A small image classifier, trained from scratch.
Training: muon at rate 0.012, 5600 steps.
Data: trained on simulated stained blood smears, 5.5 epochs.
Rows from expert 2 of block 11, named by matrix and row number. Rows with one number belong to one neuron. Each number is 200 + 40 x the weight over its row's rms, rounded and kept within 0 to 999. All counts start at 0. After the name is the row's rms in percent of the matrix's.
# up: expert up (model.blocks.11.mlp.up, 8x256x256), inputs 86-171
# down: expert down (model.blocks.11.mlp.down, 8x256x256, transposed), outputs 86-171
up.28,178,306,144,234,215,215,264,242,170,218,167,167,211,246,149,184,219,182,236,174,208,156,186,210,236,206,180,243,147,228,205,195,199,216,222,112,117,211,173,116,174,172,222,232,233,187,233,210,241,101,286,155,194,179,164,183,183,178,195,173,246,192,180,214,231,190,219,198,231,177,158,141,155,212,119,198,241,213,217,220,213,188,201,142,203,209,174
down.28,197,238,198,223,158,232,150,186,175,211,208,224,211,223,214,189,148,233,256,227,181,196,224,194,186,129,185,178,215,227,199,189,146,239,270,267,127,229,168,174,202,222,195,250,175,152,178,262,147,175,183,194,220,206,155,201,193,220,233,152,187,159,218,155,225,198,119,203,234,171,258,147,261,156,233,194,199,290,152,101,144,230,190,209,192,186,204
up.29,100,277,220,192,223,94,185,169,166,222,193,181,225,254,202,171,284,186,264,132,180,182,160,202,197,160,220,244,142,192,166,200,229,220,191,236,222,150,196,169,166,252,168,185,227,298,186,160,167,223,219,162,181,111,247,289,201,245,209,187,180,143,203,106,178,203,263,177,166,177,232,163,168,236,183,208,215,236,178,251,173,152,213,209,141,213,178
down.29,099,108,189,216,188,193,227,210,163,163,215,201,213,98,192,173,197,182,133,281,271,200,210,237,228,133,225,202,202,254,263,207,122,146,180,161,209,205,233,200,202,170,198,137,210,154,204,190,202,223,182,238,170,279,204,119,181,192,212,197,279,199,248,272,237,201,192,252,228,236,121,291,238,204,231,168,177,182,141,203,258,215,253,225,228,205,200
up.30,119,215,184,238,184,220,238,164,182,196,170,286,175,284,173,149,179,219,283,181,173,192,109,148,190,207,196,249,256,117,245,215,178,186,230,198,110,136,156,207,172,240,206,224,218,229,234,174,188,169,147,235,199,104,173,243,153,177,156,234,158,201,218,189,146,112,238,159,245,246,231,208,218,173,216,256,237,173,214,220,186,306,233,209,137,171,201
down.30,118,190,222,198,282,141,236,123,265,243,235,168,193,221,216,155,234,193,188,183,218,204,91,299,164,171,156,217,220,198,195,162,214,176,211,213,188,92,199,214,130,220,161,172,182,134,193,133,111,174,122,181,183,186,225,188,257,204,224,161,165,203,213,140,189,225,227,231,248,267,206,210,138,212,154,208,149,252,149,224,324,172,245,185,192,263,195
up.31,121,164,132,137,200,157,137,194,208,201,105,231,244,238,207,210,207,203,143,228,181,232,233,240,211,222,149,281,231,150,180,222,158,199,188,169,180,346,135,226,234,190,293,217,190,106,121,232,152,176,318,193,224,219,188,265,212,219,167,212,163,191,136,173,192,170,164,187,173,189,152,199,200,214,214,187,239,258,227,290,227,150,183,274,232,178,247
down.31,146,173,193,220,160,154,194,244,265,219,139,199,133,282,182,197,113,216,243,171,216,191,167,123,251,209,184,176,243,227,260,225,202,271,166,208,241,167,209,215,249,152,251,208,243,253,204,224,241,203,162,139,187,200,188,261,140,215,159,268,227,226,172,162,177,182,233,204,188,254,240,188,148,141,180,246,167,221,184,225,248,135,154,172,206,195,200
up.32,094,138,240,298,190,221,178,242,137,279,251,165,226,102,180,206,144,210,222,190,160,188,156,199,255,196,226,132,213,150,237,214,140,182,226,203,186,216,219,292,195,205,200,256,182,202,180,214,174,173,224,210,174,236,191,178,198,154,316,237,274,247,196,209,182,176,229,192,158,195,134,251,217,159,184,115,142,200,226,229,240,204,199,229,216,200,214
down.32,085,182,149,125,219,161,259,115,197,204,199,227,221,207,160,230,260,237,237,152,215,214,214,188,216,257,119,247,161,151,210,161,235,242,144,266,264,155,207,102,119,287,172,194,166,257,212,147,234,167,207,235,190,174,203,231,217,151,193,165,90,214,175,197,196,271,186,168,243,187,209,218,142,183,182,222,219,228,164,230,218,202,153,161,134,198,244
up.33,103,261,140,245,178,233,215,182,135,78,233,170,197,152,147,171,168,273,188,243,156,216,185,189,254,284,273,206,214,202,205,197,119,165,128,205,187,241,170,251,261,151,260,211,185,191,203,158,187,184,157,171,227,237,207,141,129,167,215,274,267,193,269,177,203,199,218,170,217,210,208,193,128,177,241,218,209,149,213,186,306,206,150,306,229,200,229
down.33,091,284,213,202,176,205,180,263,177,261,199,153,237,216,166,248,246,160,203,192,183,177,238,183,175,184,216,202,138,158,184,174,259,213,244,198,150,200,177,169,245,229,145,230,251,228,158,265,207,194,302,207,206,213,197,230,246,207,153,163,218,189,194,110,209,183,201,187,174,208,142,232,269,228,218,220,216,272,197,183,89,208,211,162,186,285,224
up.34,058,139,249,241,194,222,219,215,190,210,250,163,178,189,230,235,235,211,172,148,151,257,175,184,246,223,268,162,156,150,153,259,217,191,239,210,195,200,247,103,206,164,268,114,120,210,187,221,252,181,195,258,228,228,260,216,285,198,267,194,237,275,158,191,247,152,231,159,148,239,245,146,164,227,204,219,239,260,157,140,87,237,176,134,252,251,191
down.34,073,166,153,180,215,197,235,235,238,249,166,176,243,260,244,274,200,229,216,237,214,205,202,174,130,239,139,264,238,186,221,133,179,225,215,218,178,230,152,196,167,222,234,159,194,192,172,208,297,248,232,271,164,197,138,239,186,205,192,232,213,167,141,221,160,193,184,179,160,257,234,208,191,130,197,130,205,180,201,171,178,134,120,183,210,192,202
up.35,082,216,186,185,141,235,174,97,143,212,265,198,133,207,238,124,189,217,157,223,223,223,226,188,194,183,251,184,172,146,200,258,257,156,169,197,146,178,220,120,225,181,173,161,167,208,195,193,150,199,220,218,249,173,193,292,231,204,139,211,163,233,202,234,230,171,115,213,155,230,159,178,202,231,195,249,242,166,198,213,139,187,169,229,178,220,199
down.35,077,190,145,234,211,200,178,297,159,224,229,227,274,218,127,217,136,174,202,127,207,204,232,262,244,213,155,208,212,282,212,123,195,212,207,174,272,280,173,238,174,214,225,208,169,207,201,194,199,254,151,161,217,119,213,187,195,231,201,242,301,197,246,233,240,170,157,268,218,186,215,203,209,164,250,248,135,171,199,147,197,237,211,149,222,196,231
up.36,092,297,226,176,195,128,203,178,178,195,143,189,192,302,248,202,287,223,297,173,180,157,139,251,171,157,173,262,129,168,154,227,190,199,147,234,230,181,198,121,146,299,161,192,232,294,219,167,194,162,209,139,169,109,220,230,182,215,190,225,199,196,224,87,202,128,275,182,173,175,197,132,197,197,108,264,207,213,200,205,160,174,217,235,163,185,187
down.36,095,187,224,196,176,204,197,166,190,201,277,241,213,87,182,211,191,203,102,255,270,224,273,267,204,139,253,162,206,274,205,165,245,156,227,191,174,195,207,278,265,183,192,105,225,201,221,216,222,253,202,221,213,278,225,139,165,145,182,202,276,176,229,277,174,216,210,137,249,212,165,263,246,213,202,128,243,245,273,153,200,210,256,244,301,215,162
up.37,091,226,237,225,187,224,186,73,204,205,188,225,139,190,213,192,145,236,241,246,205,125,139,143,262,218,182,231,221,158,221,225,163,208,166,251,126,155,175,257,201,213,210,175,186,187,204,294,256,187,196,178,151,186,133,254,135,225,186,276,193,216,279,190,168,213,139,192,256,165,265,244,165,177,269,201,238,241,185,151,207,211,195,135,145,239,204
down.37,095,174,197,282,243,234,238,199,239,259,247,208,247,239,209,199,196,231,144,217,143,240,102,141,162,204,189,200,225,136,175,278,241,222,210,175,196,220,189,178,203,196,220,210,230,236,220,140,141,197,177,206,183,146,241,185,259,167,242,187,170,176,148,152,179,126,213,227,196,241,193,157,201,328,134,218,218,202,132,295,313,231,220,202,220,152,198
up.38,062,284,190,204,194,157,171,228,211,230,133,222,224,234,237,188,191,239,198,220,182,113,194,196,179,186,155,196,168,310,184,189,182,190,213,158,133,217,169,196,189,246,242,184,200,167,252,215,246,197,190,292,153,296,194,172,211,218,173,179,285,156,248,135,234,227,195,201,175,190,287,230,150,239,247,180,275,247,169,199,184,142,173,125,176,206,258
down.38,060,176,200,245,162,216,164,205,146,237,200,251,112,187,241,162,209,174,263,249,184,190,118,225,241,226,166,219,227,221,230,234,232,210,208,193,190,161,223,259,220,148,210,175,230,247,177,291,125,236,182,175,210,160,216,195,259,292,124,165,185,268,209,135,248,162,204,274,164,170,254,151,282,196,162,203,149,154,230,170,260,229,231,178,234,186,212
up.39,086,168,109,206,242,242,181,161,170,194,170,185,222,198,162,216,205,234,189,200,197,265,173,215,248,152,241,223,216,138,181,198,197,173,228,236,164,184,186,170,175,213,212,205,131,273,271,223,232,174,216,265,211,213,202,237,184,250,173,201,192,176,280,271,208,248,205,196,161,226,224,150,309,205,134,205,129,190,107,212,219,187,151,153,153,213,230
down.39,076,175,227,149,204,166,213,258,250,243,167,180,197,269,239,199,255,163,181,199,243,230,158,189,208,195,130,197,237,187,230,228,177,259,165,185,127,177,145,203,237,219,233,136,159,187,133,161,236,221,174,238,160,211,159,268,166,122,204,284,296,168,138,190,210,177,256,239,194,160,226,186,185,201,234,120,212,238,229,205,293,124,166,174,225,247,206
up.40,115,265,159,229,222,186,258,210,203,229,148,238,209,189,173,221,225,221,228,247,127,235,133,192,221,144,174,210,100,239,136,176,204,232,254,227,124,238,212,203,160,201,286,188,237,219,257,189,222,169,194,256,144,266,237,171,180,211,149,199,305,164,197,193,191,230,182,187,177,208,239,175,177,205,196,184,234,203,233,171,227,189,171,231,198,190,169
down.40,109,273,232,239,167,191,135,258,222,185,234,216,167,226,202,177,135,186,249,157,157,181,114,158,280,175,229,224,223,234,227,191,185,153,247,186,151,200,202,231,279,188,232,166,144,256,140,286,204,271,280,174,187,194,221,246,221,219,215,255,165,141,207,243,220,167,189,297,168,185,246,145,219,252,188,208,225,171,228,258,164,192,276,226,203,233,163
up.41,087,123,166,195,218,230,219,183,179,254,182,211,137,172,248,260,200,242,222,259,173,183,198,158,175,159,219,212,212,158,195,248,242,177,191,131,247,166,237,252,283,230,145,160,308,76,219,222,131,150,191,186,207,264,207,129,144,169,196,218,149,169,184,285,185,248,203,211,239,185,163,249,247,174,198,168,130,184,175,172,176,184,151,223,236,163,232
down.41,074,234,199,249,194,203,212,268,189,105,226,183,243,212,193,237,174,250,187,158,204,201,229,214,223,267,66,168,248,219,211,142,196,189,240,236,147,198,219,140,177,169,168,281,164,236,240,186,244,199,141,181,208,196,173,179,181,158,191,228,273,197,238,234,160,161,263,147,255,165,220,220,124,237,228,239,217,172,169,243,204,211,153,141,103,181,223
up.42,089,267,195,210,267,148,228,218,217,204,174,175,174,310,196,190,289,214,249,148,193,181,201,285,187,156,177,240,156,209,154,177,155,196,173,263,232,187,201,129,174,314,167,206,222,267,193,215,249,210,196,186,122,154,219,212,195,247,181,213,202,183,182,58,223,179,295,221,203,152,138,193,211,198,149,284,244,260,225,270,183,213,214,234,116,199,181
down.42,081,213,275,158,145,237,194,192,162,195,249,141,194,101,216,221,262,192,129,280,234,196,255,197,231,136,297,197,147,220,238,164,192,118,188,184,175,230,187,247,198,193,164,91,165,142,239,184,208,225,224,162,271,249,206,111,170,179,175,170,236,192,306,239,211,254,196,172,216,154,197,224,238,216,229,114,220,192,203,117,173,233,247,261,273,227,165
up.43,081,225,137,148,172,167,208,178,208,218,223,265,220,149,234,210,255,157,208,142,180,221,224,249,200,199,244,141,210,208,163,262,190,166,212,232,182,271,132,273,136,151,205,226,223,202,170,227,123,194,226,189,223,196,186,279,155,224,143,178,204,196,268,218,198,92,253,201,248,254,112,273,193,140,194,178,199,259,244,222,213,252,185,235,219,185,150
down.43,074,222,131,126,231,202,200,216,214,233,230,212,210,262,219,163,170,229,192,258,219,138,167,228,212,209,133,215,183,200,236,146,184,301,175,248,189,127,182,274,234,159,238,162,231,190,248,244,192,139,208,165,134,181,160,201,273,184,263,160,230,188,188,264,227,221,254,281,210,251,194,211,247,188,271,185,180,236,210,163,155,182,266,172,212,203,179
up.44,174,199,205,166,221,161,180,199,206,197,206,205,176,214,193,153,238,217,229,237,233,320,233,121,183,239,189,204,209,260,252,254,227,259,212,173,170,149,208,192,207,263,246,153,262,252,147,256,235,118,276,198,222,178,245,184,127,194,214,222,105,75,287,167,194,235,266,189,192,214,155,216,232,149,245,212,152,109,135,179,217,256,241,252,284,247,184
down.44,182,172,220,223,185,160,186,197,220,259,201,215,244,203,213,210,183,184,234,230,209,202,174,189,169,224,206,187,222,176,200,259,127,241,197,213,112,221,136,176,194,259,299,206,199,158,202,232,200,86,196,217,196,214,180,182,254,185,207,128,201,165,209,166,246,207,225,236,249,191,130,230,204,216,217,215,253,192,151,194,261,214,173,152,186,246,205
up.45,081,194,158,123,164,216,227,176,202,305,113,212,197,212,222,205,207,161,259,241,219,194,237,199,131,194,151,201,232,197,176,192,163,231,202,224,302,189,180,146,214,238,162,187,218,212,212,146,254,209,174,157,197,229,149,221,209,222,195,187,110,226,225,228,203,213,182,192,120,218,185,212,209,179,159,198,202,218,215,279,167,185,236,215,205,138,239
down.45,074,196,310,209,218,243,179,255,239,129,215,156,192,139,212,219,241,246,142,198,243,202,217,235,182,212,201,206,246,233,287,216,143,174,228,171,266,212,156,187,250,165,238,174,212,203,207,249,184,273,217,130,272,145,152,161,163,168,241,235,247,234,198,186,182,247,191,150,199,150,223,188,177,105,267,210,163,210,265,93,209,249,190,322,221,151,192
up.46,062,272,192,188,210,147,211,171,197,212,224,271,142,227,206,177,176,117,188,191,206,208,194,236,242,211,176,168,166,164,179,188,214,211,167,222,189,92,182,119,236,200,148,110,197,193,244,214,163,212,218,188,215,156,178,161,241,210,190,186,190,157,243,267,253,197,182,244,206,222,163,225,183,172,223,186,248,196,184,156,136,276,270,157,148,215,215
down.46,057,254,210,89,183,204,206,271,241,225,248,205,209,180,206,160,236,169,256,216,212,193,176,205,265,246,197,252,168,133,227,219,182,179,190,240,212,123,257,261,215,202,140,203,188,200,194,183,232,141,167,209,198,156,203,171,261,203,171,132,193,187,146,219,262,212,227,261,199,174,166,166,193,188,269,182,231,196,250,154,165,214,188,199,165,212,216